Rows from block 4 of a small spectrogram enhancement model, named by matrix and row number. Rows with one number belong to one channel. Each number is 128 + 24 x the weight over its row's rms, rounded and kept within 0 to 255. All counts start at 0. Numbers have three digits each.
After each channel's rows are labels from the 100 clips, of 14976, where the channel reaches its highest value: "strongest on" is what is common among them. Only what is clearly more common there than usual is listed. The data: two synthetic voices taking turns or overlapping, over music, noise or silence.
# convs1: first pointwise conv (model.enc.1.1.convs.1.weight, 192x192x1x1), inputs 64-127
# convs3: second pointwise conv (model.enc.1.1.convs.3.weight, 192x192x1x1, transposed), outputs 64-127

convs1.97:119116130175122151182137110127116106135102127165141143103135150153124168150122136129111198113077142126085114152127129134100170112099118140122125109130146096132137112113169138138122137133141142
convs3.97:148139152146139075129151144101116112107108145166113121121100134115130088133079138161133118138134123134137120169163123116145170115150084127200106140136122106120128152146116125153131189086157158
strongest on: low voice; first voice: low voice

convs1.47:138106133124145125125132138117126110129132149111136144118168136141158097122108150143148119123118138141018133196173154128163133168141150141132108135103195125106147072113106138163117150125128137
convs3.47:145118138109084109112154122149124082124148133116109128101136108171123139135106189120135127132136115136123112115145142128120130131102091101134121130130205168144165098159107111146130116120071106
strongest on: child-like voice; first voice: child-like voice

convs1.11:114119124119108166143159074112139097116126114110132111140162138071113160130110174140115126173196116164138124106107150152094162139124111130134141151193120131110096137105124147098107124096098124
convs3.11:103119103151168129147117125097106144160089114136096182138154118137126157139158156140158075124135117117119145094126085135127169127138124123151129125115153126161096158143153133095119124106166174
strongest on: music

convs1.25:134123126123119124137107129103158137109158094146107105104121157153074108116118125117149133156154137133108139179129160101117119126141145130112124106112122162138148129195092140101181116119176154
convs3.25:127126098095139126127147167144157162152171150139183208122144139164115112158132121142111170151144112185183129110082128161112101104137141106138172133154110163096163091091153137153130104119127127
strongest on: background: everyday noise; stream; second voice: none

convs1.64:113113136078094109111148116149148105144153152145149133170095167128156163117111147170108137085105103140117187102130096123110084124134119155125119154121104129169150125097118133123130131119158125
convs3.64:142179159097100132137167142135139137128134131111157066139169139135152150140126131121102109144129128182160125105140141140131103115131153095156145130137130093124102154130119137108126136138133098
strongest on: low voice; first voice: low voice

convs1.7:146098111157118134115061127149116105109141125092149145128145163137120170133118142107133129160101120112108116121133134123112090131162156123125175142126175123066101118201159137116140104100113142
convs3.7:133088124149128154144108121140085112139137146123115104134108116095092114114111124114127137114106099144135142123170124145141075117097144100129129135128137081147104119151126122122178149210161154
strongest on: thin (high-pass)

convs1.116:101086189076130118133140077120129098108119116135133128084119128113149110108134135109106118175169118151131101150152126137137129176119128126147119147132155125120153151156133120150180177117135152
convs3.116:117159135103132117110127121086160127129123146123121174167117152184147139122123150113127139146105146130131159094144125112125163125141133126183181130124148121147149180153160184106122166140172157
strongest on: mains hum

convs1.167:148091129131136133082133135187114162117114116127136075117116124128119168108089164125098161138148117131130107095109117125132113167112116143107128184160159141148152158110104114153117134129129109
convs3.167:136088152161104125120110113124126120150108071125151137131141137146098125150119126142142154120114116139109088116158110128152193151112121170085158157120129165101094155141111112093172118144118119
strongest on: reverberation

convs1.95:140135153223140140107137085086151114127133177081134103103096151137075108092107130143102111135157107168100092105097102124103142148151150147121144138137131103138120127131142141095122135141133107
convs3.95:104118198153136125119157140123113120130118132107140121100136134054142091134113160097072104102095166090156107125143115131122123121183092130174124142156163114137128115135127143117130117104133137
strongest on: music

convs1.186:116146119091120174131134139108182136168131144110129132134107081097145123102118134092094093133114105136115146115126101102123113061129145157132155128116107109134179166091129121110137142115144143
convs3.186:149155123109092101111157131087133111204087132110141137125176121155134116159157174055109121125154133134133104112113111140141147111128106118127132120151072092154157109124131091154118111102113123
strongest on: second voice: none

convs1.158:121119114144148141142115122116142134119107145195117120131113099141180144144188078149144145110095119104121115114161120100121117141130140145148107111137133087091119110145155133154086143061115156
convs3.158:156116076153153109136139146097166172116082156148137186129099130111142134133130129154108134125138133120112156172122138099132131180152111131134109133126107126130152121129147171122115111124105165
strongest on: background: none

convs1.161:106135169107125151184110099155136116099092089107129111136135110138117111178092167158086139127105150122156126109105133139112098098114129113141157151163110156154103127119120133123105128137092148
convs3.161:134198147141114106140125170079143130120134168128131129104117111136138144164147154122144163147101142146141154148125101119134100149104136127145143076121119174125113127160099142107088114121153121
strongest on: clipping

convs1.78:146104125150113110132122123061124091132079108144142078124128131141142100165158159112123125151136199157137125142165130122138110133121137114094164115101134172137146085119170145133095131119150160
convs3.78:106144143132136090183162145089149157129121093164180090157086123144136158101118152124148106114130163159143167151164124132122122092102155108097120098107109167124138125157100092136119102147149126
strongest on: first voice: child-like voice

convs1.148:170083136119116124133120099135123119117132143133162138136180094179137138128151171153151112173137134086101137171094159131121148109133138102091155137148104135115146140079121121124111148125126134
convs3.148:125153088140137183161130132136121116120128104132117144134144152087134145104091135142162120126113116126137133097135150134140125170149139099144132126135123131116144155167079134108135099142104190
strongest on: mains hum

convs1.124:089123164149163133120154113115127148126134144118136097116103182125144146118084139084107119128116180149140110105134082139121162096122138125133116125121108123117097103103146171125147140157099119
convs3.124:086187122122141154124121137117140110106156149119114131114178128117114111129109152137124171145122103109113144116120129122146085152128103131230103111160106130136105117131140103136121151109133136
strongest on: clipping

convs1.18:119074132098103144164130116151116102128121114152127112102126090100124203142132119106095106111120131114114160125100136147129136160126128117152158112111096101122163132144137066071132168143123129
convs3.18:136148121171134114094116104136123133100148149133152086067105171111117104155133133095159111137076112083150089132151155123140147127158088131153127143139159166124108163140149138120126140127145160
strongest on: thin (high-pass); first voice: deep voice

convs1.178:153113125137115153105134129115118119143140141169130149114091098136149087108136129145135136104180135083092127110113114138154137080159106127112134127124139066111119124129081136130120150052128140
convs3.178:127105146119116136136119113113126138160156130125154111125107138166139130130145130126131127128128126135144111140110152131160000157135114140125132118151143137125144141103102140159128139125119110
strongest on: background: everyday noise; engine

convs1.65:114116121130122094135131124159170100102129112108151143151143107167145139089111162120156045138143087145100160135132127111106114125101118123107130100100144142122080119130135094113099107138102141
convs3.65:108183098117108118139171119068147132118112151143122129123152175151147136143133139153119118144133144133100111118115172128137113158135123130087140171115103139125152171111122188101131122113092066
strongest on: child-like voice; first voice: child-like voice

convs1.24:065113140159154137105125119140134109184142156105126117113098139138126086156144107121084132094099146090088092110102063135146164178145122129140147101130163120180166130141110086147136124115124118
convs3.24:126134128134069133125151149113134127162112165136149129167161139182142151153160131118133140130122108146084137132103138134124109082128141102096149084108119123085162115153128107143104130078109103
strongest on: deep voice; first voice: deep voice

convs1.53:099114125142085159117106122170180114127123148157121138108114137133120142133142155116127141133116124108129118154125154111134129077150167117150120056118135096138148134161118151138173096133126135
convs3.53:149108115152120154148119109105107138115092125115093079120143085169123139171164152129149105122121110067104159142143112130106142103120080113098094152108165110151087167154165120121133109162145179
strongest on: stream

convs1.102:126159102154144133151136131115127183137105060116076204148139133110136151145125088108202162128116108119104140149132135113174133100145163108095083155120126139159139142087087125172127126135147122
convs3.102:147088091118088134136133135153142150171151156110164136122187142148146155152155075130152168167102122120132131136152131120121141103127149100073151137116128167068113146119138098142169091163067112
strongest on: first voice: deep voice

convs1.126:132173129083131105108140144155114162113074110100108059105122143147134101082094105099065084131127119122169142144110118093133142138126172125084099169103135141147110137140125152122118131118148111
convs3.126:177055117171157140154109138139115103113089128118163117122131129137119153126113131092137144094145109113072159160123141128135089063174139137098102112085165080103132097135149135171135141103178223
strongest on: first voice: deep voice

convs1.127:141135133128129137180111123094167095110106165145171163143178096159154149093134140137170166142117137128127108144119177120120140108117133169134133155109094113116111125128109151158119123121103136
convs3.127:131096158106146119143143131120172147121143111122133134123107127101112112104147111099137205128144155119153082122124168164090111114141139124127081142132163144127067174166170126188114132144100105
strongest on: mains hum

convs1.68:143123140101115154089137117137089125118123139106122127086134117139151094122128120085126124161147106104112141128130119090121115115103140149113142098129142132128124110100144145109139112132077106
convs3.68:137136129071131084120146122154141155133148083121139103149128149185145100147116114178129139160147148167135166140160148160068157114141112162147153102125145143065160115106127116143138102113092120
strongest on: first voice: low voice

convs1.112:148105150125126151077096155136138120114157164135149112123137163106076100128114057143145138113164118116122155171111126131125128145090117119176099167162130150096134129118132156135124149124114143
convs3.112:158120136168140114112105169103140128108130126127145116153116102145134117151143159110118086164115124076139136135127157121152149159097094123145129140160098135140148121123141120109085148176143180
strongest on: deep voice; first voice: deep voice

convs1.159:145142145107112093111116170110123132105111108121160104151116130116076132099118098121180101096110158125125161136097184116144017121147108149097150128097087114133111137124099129101130135113150149
convs3.159:127136121080153108111148111119133120166150129120115086130118131097072143125125151110114131156100108134143115157128160133102056136149136149106153110131119120136180149112140123109126124142095134
strongest on: second voice: none

convs1.71:116131171169116117136146087103165093093113141098155128106138164128122120160161148163137168174129122123107119117133106124153170138141166120134131155107140147122115092110133142097127113121106139
convs3.71:133110172123143156109133128140146101037102142121185133136118164156155068087116142085137137122116139128131153110125097118118106106145161116105149135117105134102102121115083137129088122127128122
strongest on: mains hum

convs1.177:139140134144152115185154113106143088124132147139158135133154094178122157134142104081171120113111118126076114105134113139128132056167082127127159199092116139113131156113132144152119144131099123
convs3.177:152150154125146116167118125138146140136106157131132135138104125102121100122163108091163151120077125140124071133115170124132143104157141160087129131177122171109066173107147142105135142149178109
strongest on: reverberation

convs1.79:096131144121159127125120127070102137113080093106125113124121174118141139089097153108102075105124128165116136135121127121121163159147147149158118148156138099112134155122074126094096130088106140
convs3.79:097108160168144098125116100133133114132131124177146129092085117157099152179140152123118121140137137138141095169111110149128128053094104124073103130129168136143104086118145138126117127109120133
strongest on: low voice; first voice: low voice

convs1.70:132217111139158130112148147090118105173131103150125129112114146124122095097111093092101129102093094123165124107141160116103089161145125152114140126155138112141106145152124175131152107075175138
convs3.70:122231138127133109133152149135159164233114155147169182125118147144135113161154141107139150131125134132148122103098120159126167134141145115106107134145079134110112130125122139131105119116112090
strongest on: background: everyday noise; second voice: none; stream

convs1.114:128119100096142114085149168132108082128117183118126084109102140121144129120150184160119111118147124128094128136132147114130130124160131132118083180155111134143105101087109140064139165197112150
convs3.114:117125079121173129129157165123166113124171186142097135118170126127132126146120146128153139143181101147144156127108137116112129112178131092179091119144132107146172112131114105153094148084129088
strongest on: reverberation

convs1.123:117128116128129105137136130179165138103116102098148096143132069123113122104113137159142153118139111090121124152145123147138136083132134109165149150101144132105195127123138117130156131120112133
convs3.123:123147095092162124161134142143123182112137107145130121163131161114128138125139124163117186128158167144178119155111128101101073124107142131112091111115144114124111162135116131153140134134146126
strongest on: background: none; second voice: none

convs1.54:114123143138105141131150124149119178139152106130122139096129132130143084153132110108114119154193138112123108125141137096142149189139182142094155094139151156147134098083068147116126091155134142
convs3.54:136109096116124150098130117135143111133095133135121117112152139192157074189179128147189110124090126113118125146131104129096130114155118158101109118116146132141126094142145120103124109110121143
strongest on: engine

convs1.147:143107094133146121141181157171114117135117129141134144114101171124175132120155143162179125100101125133108108156089162127092144127113134113088121150128113162159123102112108126134118139098099169
convs3.147:133129091168146133128117136115140151140104150131133145121095125145149155120112109118071110095113148110105119123126122141130142139110131129109130166123117107117103149163113136083097141135152121
strongest on: engine

convs1.160:115112142140134140148130114146117146104123078097087106124143109138125123126113095141059147133122146092128127118124118100120133166109142164135179097134111134117125095111125097168164132144125130
convs3.160:156110145159145140118133087147114137143114108132096109114095104094114107117124164170117085138127140091137101127114150178142077085139134088074118130133129099147096123124151113139109150160173183
strongest on: deep voice; first voice: deep voice

convs1.189:130132153143122133155128133135116133122178143129135112145126059129130125111147101161123123125113122122131116141132101123092173117093118094116073106121121169092159100145187106120133155160116140
convs3.189:099151142105148108110128133150106136132157104084122140104191147121158138127113074112087118114082093141103169093130116126145141133107124099125182125077139151121128168128122156188141159102147143
strongest on: music; mains hum; clipping

convs1.96:148139115093155117072148113076137134123123137136118120096093146085158151134105142143130127102131115122207134085182120123126110114111143159142110144102161164124091206115127112138124124082162147
convs3.96:108153184122131132130132145141139135076153106132132148114081138167142156122103156118134140128110174090178126140157143136109142112118139118157084089142151133145097131117142148110108145127139121
strongest on: music

convs1.143:159109075134121158114124151143128085137133125141143166127150138088192141136097105152138123086144154129136096164109173139164127091139144156130169164126076154134135125104129148119113127150091173
convs3.143:114113166145106149112139125136130129124118141131151125147149149074120110124133124162144133088153126134155114153105097155137103058152153121100127088153139146087085125145107139135137117085150110
strongest on: thin (high-pass); reverberation

convs1.125:149105129108141065133138108138119142132142116128125124121101126120155152217138133161118145161129191128117100096162129097168135096147104141105119140133128135206124165125086115097110126124182128
convs3.125:147129154141105146144122139140129131091135147128149125120128127077133138118088168126134160180128141142152172159149141119114119132083152085170153114123094167101105150133121140169136149111140120
strongest on: clipping

convs1.94:137078144128113138119123104139154136107162129129161130100149139100121127133114104154111087103129098110131117120117101101123121112126094124134147127151103149128142124110177103155115181115144128
convs3.94:153159153156117108123158118116113144130165150138133154131068131141141102135114155145123120165128132129142167176190118119115163094148110129182121153119157116158108180150162146176096187146155141
strongest on: mains hum

convs1.29:142171120139116138139134110151114148108113152119126072115107146104137178113130167144129156137119116127107110125105088100156148158139127159088127104160120106164124095108153128111127154133140123
convs3.29:158098101146106120135117121117136153086108100154179143162147134111148111133132143136125094102087131098092138102112093128164032144110127115037160132144117143146147124126172119125097171136121108
strongest on: second voice: none

convs1.84:116110152112109117096137108163139102130082133136144115110127127125140165143103155142112129145150133165124103121147138096170131136167136099122106127140145150157108131132097110102083137148130142
convs3.84:151123103118129156129126119082162112128137116156126119118164107145108153133153124151086115134133145131127149113144113120110159146153134095123072115150108098131193156127117141111123141135105127
strongest on: music; second voice: none

convs1.172:098097127158194132153147106152105161150134139118142125163077162113178090110135157117132116122118123173116161152121133124119121175139123124123121129116143104118096090097171095167129126112116145
convs3.172:123120051143159143162142156152114127115132106087109134083171176165140147122150108149125097121125124138116156098122145144148102166109135163107105114143100097145097161139176147111141111125141111
strongest on: low voice; first voice: low voice

convs1.37:129102113157158114154151149121172104115133160100143118133095119116140176147134141128120104116099129152137097095098163109109127104162125131158149154116099161118143143159140164154115140133167149
convs3.37:123157117129167147118122133162120153131160117128106153094155131130173124131109167120118105134163135097120165132160122100135155132104121099182133123153184136127124104144126120130117126070100149
strongest on: reverberation

convs1.49:107126143151120138125150117139142134114111150150146128107109165155122162125067138124131087138119170160122113094098090145144125062194135150130140146123115142140128150129122173173098154148123089
convs3.49:111160131075118099118118099125095122134105132152125118164106158060101135049133115163121131117108146123125102144092122116136169107124140127075107096113102183111089172109134118110153135115127078
strongest on: reverberation; thin (high-pass)

convs1.19:128126125098104152136099131111134153100110140104150130111097140107135135111088107122150086126111110122124137132147114145118142157177099125097127153098107097128215182120095105079102127116113132
convs3.19:123108126143158159109113095177144124114130156158137101127048150155150119089136122112110111146111154126102151147126136128131080115133131110159109165119180111127132162157142156124127110144152169
strongest on: music

convs1.91:143222140141130101153127125104136135173158148117129141112127099125113121109146123113110052138123143154147123124140125121136081140133136129103139120134147116157114106157104123147140130099113126
convs3.91:131061131155118158087128113132132085069134106120082062114115137106102121103099130138104102094139134122110088134122135139133111103140128158149104102129123147161134112129116092119161166132193147
strongest on: background: everyday noise; second voice: none; stream

convs1.9:108088153137108134151103108158108112123096065081113101164122087113091137169110100120105112160146121098076154133115141138106147190148096131147140150141085123129190093116129100140120132130126093
convs3.9:164091163133162106131112110083132150144149119119130132125107143117139043131087138102153138093091166131108130121145107128117130133162160145112138157125162131171095134125109101132137106131153096
strongest on: first voice: deep voice